Rows from block 5 of a small image deblurring model, named by matrix and row number. Each number is 500 + 25 x the weight over its row's rms, rounded and kept within 0 to 999. All counts start at 0. Numbers have three digits each. After the name is the row's rms in percent of the matrix's.
After each channel's rows are labels from the 100 images, of 14976, where the channel reaches its highest value: "colour at peak" is the nearest of a few named colours to the mean colour under the peak. Only what is clearly more common there than usual is listed. The data: larger renderings of crowded toy scenes.
# convs0: first 3x3 conv (model.decb.0.0.convs.0.weight, 256x512x3x3, each kernel summed), inputs 384-447

convs0.136 111:508488492488471500470508491480502479503481482484487490504483498506488498475477557494497470466492548438477475497484499589495476518491493504481473529539533518464512489477551508495454494523501492
colour at peak: brown; black

convs0.241 140:500490503502480484482495501501506485494478499504488497485472496517499488488487469491477482492510510522468493490484480483515541489474485479498532511523478482477513496502522496521469459452467496
colour at peak: grey

convs0.158 154:500501498501489486510500505505510499513470504498512497483517509459505537507500545498502485489495471474514519486515476581512487484507490474512448509462545488472515500488574514507507523505437544
colour at peak: black

convs0.113 121:499506503504521512452503521515517476492447506503514505490507506504507488502520511499499479420485553480490509486499452496500523464514502476527456504482511506458491504495482518464530482366450497
colour at peak: brown

convs0.168 079:492492495489502506481489498486493513494481488489467490516509488534496519494492465495497492501471541541517482498469523489489469496496488494496477489536444468477486489476488490488525498498535467
colour at peak: grey

convs0.246 102:516494501515455491499518484512522424500543509518506521481488511526526483526480515520483516528546492428496527474471492512476497538513501481520484529463513499571506498491479522440492455512450606
colour at peak: grey

convs0.252 115:507507508512470526550512497507510505511529514507488514487494513520510466501454493509500523543515498561486506477492522518485525517499499526502502506429491513500484510483397509479486439442502511
colour at peak: pink

convs0.205 098:498503493502416516488506493507517405498524499512487499449488507552503509519536478509516483494500458444468507519434479549482481498515506519501496503497460483444508508475493513441442517546409507
colour at peak: black

convs0.111 108:509501509505521521516503486504492497495543499500509499514505501520499503501500483501507468577502522515528508492435489474488477530503511546517501502475510477551512502612461501495509402494509502
colour at peak: pink

convs0.82 111:504496495504485514539494487522491524499524507502484504471512502549503491514487494501510483570551448501486502512461496499502457501501511484494477491476522486507496501499505498460486503493474561
colour at peak: black

convs0.232 067:508504496501542501455513526507528580511484509507517502429519517531515483508477457493515514499469505479538507524487504490519498491533512562541538517498506490447501507560472515473536533507485452
colour at peak: black

convs0.74 064:500501496500436484568502528532514508515497504501492497608496512495515480498539472494499541467525509519473487488471493492509479506491526426504512493475463495440506504517527509458469517471449541
colour at peak: black

convs0.120 111:510508499506463499525521524525524466518436501506528498493542510468505476517481525505499460440522453477532514465507487534515478462494492506523482522479510503480505508468517507503476486556480499
colour at peak: black

convs0.156 113:499487484487491495530489502497511465514475493490501479497507492478487520492476501498498460431513507455489520512500494566500476494509494514507443521505520501474511487503574515530486488500493522
colour at peak: black

convs0.239 099:488496485499522477528501502459490499482476486493497492509484484476487482479555475495491554546527523581490480528508461455517492495499520511480486488458452482463536490538427498434486432450468485
colour at peak: pink

convs0.174 105:510504505501458488520511504502513459510468499500505498451514503572501532499524435500522476542499525513506485518462465530502464483512496478506436511560436506510507499494541526504471455526422502
colour at peak: pink

convs0.134 084:497501493502477486503505504482512521518492496494521501519509505538508503507469502491516492518482544505495489512538516529509502494508525430514501517541549512520499498403480508510556464485520491
colour at peak: black

convs0.166 093:498512502514514501475512512505514498520510512496512512504509515515513507499502495500509498506499499496504502501496499507497526506511504504516509518497483505497509512488472514486509494514508505
colour at peak: black

convs0.76 110:506515489497511498512519503491542481543483500497511502485519515460501486518520557505539495420495542455506508534542474539508457489533522512536491530501514531474524497423490529538530522508469513
colour at peak: brown

convs0.45 116:502513507511522494485520512507503525494502515509516508486528516512519444519447515512495538455514567464500499507392506477425453520521491482530469493458497471484517508500442506515506480389491538
colour at peak: grey

convs0.80 097:487497484507451495507503515486508469492478489499543498505505496525510490505528472493489517436504512453514510509480472517499451524520509495509472519482388451488506509443533516444454511515504539
colour at peak: black

convs0.178 063:506516508497443500521515513518517553507537501501516506482508514520512489502490544501505496477525493557511490487584561512500521530500519490516517520401463523474501513530487512453507487436486496
colour at peak: black

convs0.163 129:505516519514509484458531522526505524507492513523533523488519521463510544501490564520501520574523486528483516460541436481491499516490509462525467485566482524488509514516495507516527486452478502
colour at peak: grey

convs0.234 113:514516513512427483567515502494510491515444519512474508527482518502518459482494471507507506475509526487516497502477481515498492488512513363521507498457520494468507516564448517484390486455459517
colour at peak: pink; white

convs0.3 115:516516509521543553482517529538519505503512523515496512522494518621518521518468546515478486554533480507493521477493544533470514502505476510513510525527474525514484520534467516460532463460565533
colour at peak: pink

convs0.191 078:501500484513475505468519509507508484546459506497524507490507502455516505521451522506536512508502464463480514572561533514562509437505506481506454496561527515495504505438437494496502541459508542
colour at peak: grey

convs0.66 101:507505497497498497460504520524534518521518497497510507474530513512508502526547502503513473452493483533515520516513524485512501524516526496519507527470499531500534497504482522523477510517505500
colour at peak: black

convs0.228 101:504507507509524496509510516491510459490502509505470510505488504613506407507451545508492484537507582484516510479466498469495472510493509516497474490406526524450477506506470516531517468434495573
colour at peak: pink

convs0.27 139:494506497501501500499501528480492516512509496490507502500507505510496492494498499497514494484498493500496490510496523508521490524491497511503532496506496500497496496482502495492504492506502500
colour at peak: black

convs0.161 065:507491508507463479523507504514495479509451503500496497507495496530502480508495488506492542457509484467484498510459503501484520495491500427510485507450476484505501507492501504528559533519513474
colour at peak: black

convs0.56 088:494496505502473481513495481495493479495578504494521507569477498519493439498540479506509522478490487473481496499452504445524541494505528463494505495423514498522491501539495499506467539485536436
colour at peak: pink

convs0.194 099:503494499491446497497489470481462410465440492483527488476472486561484490485497542495465492471480538443480483462458457502495499487485461472487482465485473477491475492461461480504480447476467506
colour at peak: black

convs0.20 123:508511506504480495472513515483516404505514505500513504501515512558504495516537531504506505383471467440543513524478518473487490507529508521509457525496515503482532505526482518476448449528515471
colour at peak: pink

convs0.5 144:502503506504504507517501503521495560482554505512494510535476499517499493490509483499484537515506473542501481493531574448518569542483496495486552492532479498514493507581480490473491480473575482
colour at peak: grey

convs0.187 131:507515505513564518450526530491532546520448505501494515529529513499517514518478531508510522374514525471535505517453493513518526470518490491514467542444525525461524509442539518521551512402504535
colour at peak: grey

convs0.36 093:505518502513555531480511516523517489506506514511517518522528517531519446524508515524502495465516507500495522521411465476463475483542498486530522536401489498472521519501522518510541529473521497
colour at peak: grey

convs0.250 101:522510510512487521504506523495506493501502510509524504485504509503521505508518497517486490492501501498505493488497508503512508509493515505508514500523500498526507510506514505505472504506547511
colour at peak: black

convs0.70 086:501487506497456519520493490512494439468504489514481484456498486537494516506510478491475487518506519467492497459519482472494507470482484419498476492513477493482486489476458497441456467492481534
colour at peak: pink

convs0.106 085:499512496505449465509508497520514511498501508499512513472485512490509509492468517514506518501531544521510505481526483515500526536537510427502489529508523523535510504533511531539440516523480519
colour at peak: pink

convs0.149 071:492515509504451484499491503513495503485488505504491505457474502475512487506512482500480476493524531582509504498497536458521486498505486482506513480540444466450509512580483505466465493490476543
colour at peak: black

convs0.220 074:509514497516496505468512523483497547516508507506524515506506514506513501495490478505507517501498496488490499503529511520520506504502506505510532502491497503505512517492497504496497521531512504
colour at peak: black

convs0.112 130:509512507518570495472516516518494533501518521515519523521475514525520506509454489519502514504514453532483505480532541514514529508499485527508478496468480490523476518559490498529598512454591459
colour at peak: pink

convs0.189 134:488499497505484507432492487508530499502475504510491512448506506497506522528529460507502475479494538482501494478510503553511479478534493462522490517548494502504500510503538520520486569489490494
colour at peak: black

convs0.159 063:495513501500525493529514526502507490517496504504522511544521508444508468512501493506507524521515554494525506509538529478514486501499520489513489506500512513480497509522490501465513493463501522
colour at peak: black

convs0.44 082:501513500515413543555524511494517504518536514503503515552518518496514525514498497510523451519506455513530499505496513523487505522516515473521508499498502511458514509480468508507513532475524494
colour at peak: black

convs0.78 114:508522520514525543479511520536513590524502517515517521475491519491521499502496495513501536552480496572533498477494567484512577532511486489535525511477493503500510517478506513482541493492560481
colour at peak: grey

convs0.96 076:501490479497501490503477488474480516489485481490468493495487482490483483487509514482499496482486467501526499501466489489503469490462494500474485476503515495487501484478491480507508543487495504
colour at peak: black

convs0.160 072:499496507499545528498497504509509480497497498501505499463499492511509518501494528507495489576471556465548500473497470493467484491508477591516512512493430502528478498431484509485546442479508472
colour at peak: pink

convs0.151 076:496508506496485452510494498498497478489522498503506497509518503517505485496507539493523503521491513553499482518488489522511519502492547557504511470498475498524474504588488477506521530428471507
colour at peak: pink

convs0.51 106:512497497506442513480491495506513464500506510493481498361485502573510477497496456494518501437474502482497501495461547505480512458512512360509515522467472515515499503448471493512455460487491559
colour at peak: pink

convs0.251 077:494510505508496527474508504495505509519502504492505505501518513510518503512489506502510550477501505507501495512475512507509517496484494528507524522503495512495520506494500501491508431502520531
colour at peak: black

convs0.122 082:488506500499493514488508510501517460527504502496489503529506503497504457498508465500519534567510521594520500516542567468496529538509508527499494522559502524522499501475476506455470488476587477
colour at peak: pink; white

convs0.65 132:505512510515464522437526517523530470515461514515525515452525521499514475516490588518516491462505496450492518506506503499508523492529515454526490527515523516492500517444560525517455476445512469
colour at peak: brown

convs0.126 097:494491491498458510503491503518500483489491497497481496553487494511497525514471490498518562502522585488513498557434497534524498511514513511466528497558578501529516492511436489468464531502516537
colour at peak: black

convs0.37 094:508514514511478497512515508499508457497496516515514517544488518496517509508492504522515515508497499522505518506492489493515534530514507471512480497486475477493489516443487511470526485494505489
colour at peak: black

convs0.125 177:502483475482518473516479499478478512494507483481469485488485482496490474483463488480468500499472483491483477477511499468503479487478458505477501475501501485505480485494522480509495502495508514
colour at peak: black

convs0.68 073:513524508522500524486513520493501515517495517507538520508507517494536527515491506524527498481497475520492510516494470496505501484511501519517539510524499521485497526486489510484515507523496482
colour at peak: black

convs0.40 083:504489494484501517489499497490498508497469490479493493525524501504487511504497490501495480493492506501480484501490503485477537515500492505499500511495496535488515486497480503485518514495527475
colour at peak: black

convs0.59 147:508508514510480522481516507500514444512529510505514515503490507590507539513493572513501443501491543453499505455420477486472493475512508526515477517539487519574519510510460501490472412539518537
colour at peak: pink

convs0.22 124:513523511520551518460522523491524544527468524515530527498521529463521487524473593522522476449501509450534525496545476489508496471523500489538468511483504519453507521504573517497541497454514468
colour at peak: grey

convs0.199 087:501502499511479477536501486492501527517474510507511501344507506449509488519456498503521531495509536497574515532450489519485450500517496526521473497516456490522493507571499502502449490472491533
colour at peak: pink

convs0.184 095:501505510503484499528506511505504517513509500504499499506512504512507502500484482499507488485496492501512493506489555516493519506483514466505515505499499516540500507525488503511496496477529491
colour at peak: grey

convs0.35 125:499496502495498518473508517512516519490514500500512499525507491507500489487520458501502504511512529511520468491531491463472532510496485506504509504519496516504498493511528504477488481456525440
colour at peak: pink

convs0.64 123:507502503507494504544521491521511464496528510514537516520492507531507499531486435509508492403510506403505546543478458488524469512518528494518488519457501482520491506474496518527490552517494496
colour at peak: black

convs0.109 081:500505501510512558476492499453481473509486507489494510487495495342512450495497466511503524585522533505475490498479502492490539487486506501488503463484476490475475507442454486471481473445507588
colour at peak: pink

convs0.7 085:496497495499502497433504492530489528487452504489504499424473496544500501487477509493488503418471472488495489469542485523479492489510477431519490505599475465574477501586489500474456510490506476
colour at peak: pink

convs0.79 061:496501489499486503522501517538520524506488505498495500467503510527514515503498529499522468512484478561526495518539478524490471490513522484498482505524466505505493504588497511420510515502493468
colour at peak: black

convs0.165 109:496495493500486489521506510509508454510453502495508505509511510513504523521496462500520431521518443488471522506538479550513463480512523523502471502536521519487508498462528526533485527507435548
colour at peak: black

convs0.231 095:509505507501521505421502511518526497525473496492493503494523498468506486498476533503496511516495532523517476494483451510483486497503483493499496523548524517527520502471506499531507502462457516
colour at peak: grey

convs0.222 072:486508496502503517510505523531510544503513508495540501449508515486517541513528482509506515497497519512489503498542514507508489544509505470521478497504488479466511497504494504512440514509506494
colour at peak: black

convs0.9 099:494506500500509509539504512533515597507536505504479504555514502533502462510505519505486501572535429573496518490523517508472534495481508470492551508456510535462492500531407497516541494404513530
colour at peak: pink

convs0.217 098:504527505519504511486530531515535502551497523509532526460522527489526466500474507513542491504490509510540507543488512529515512498526542511536520534524510524521520524485488527389508512471489503
colour at peak: black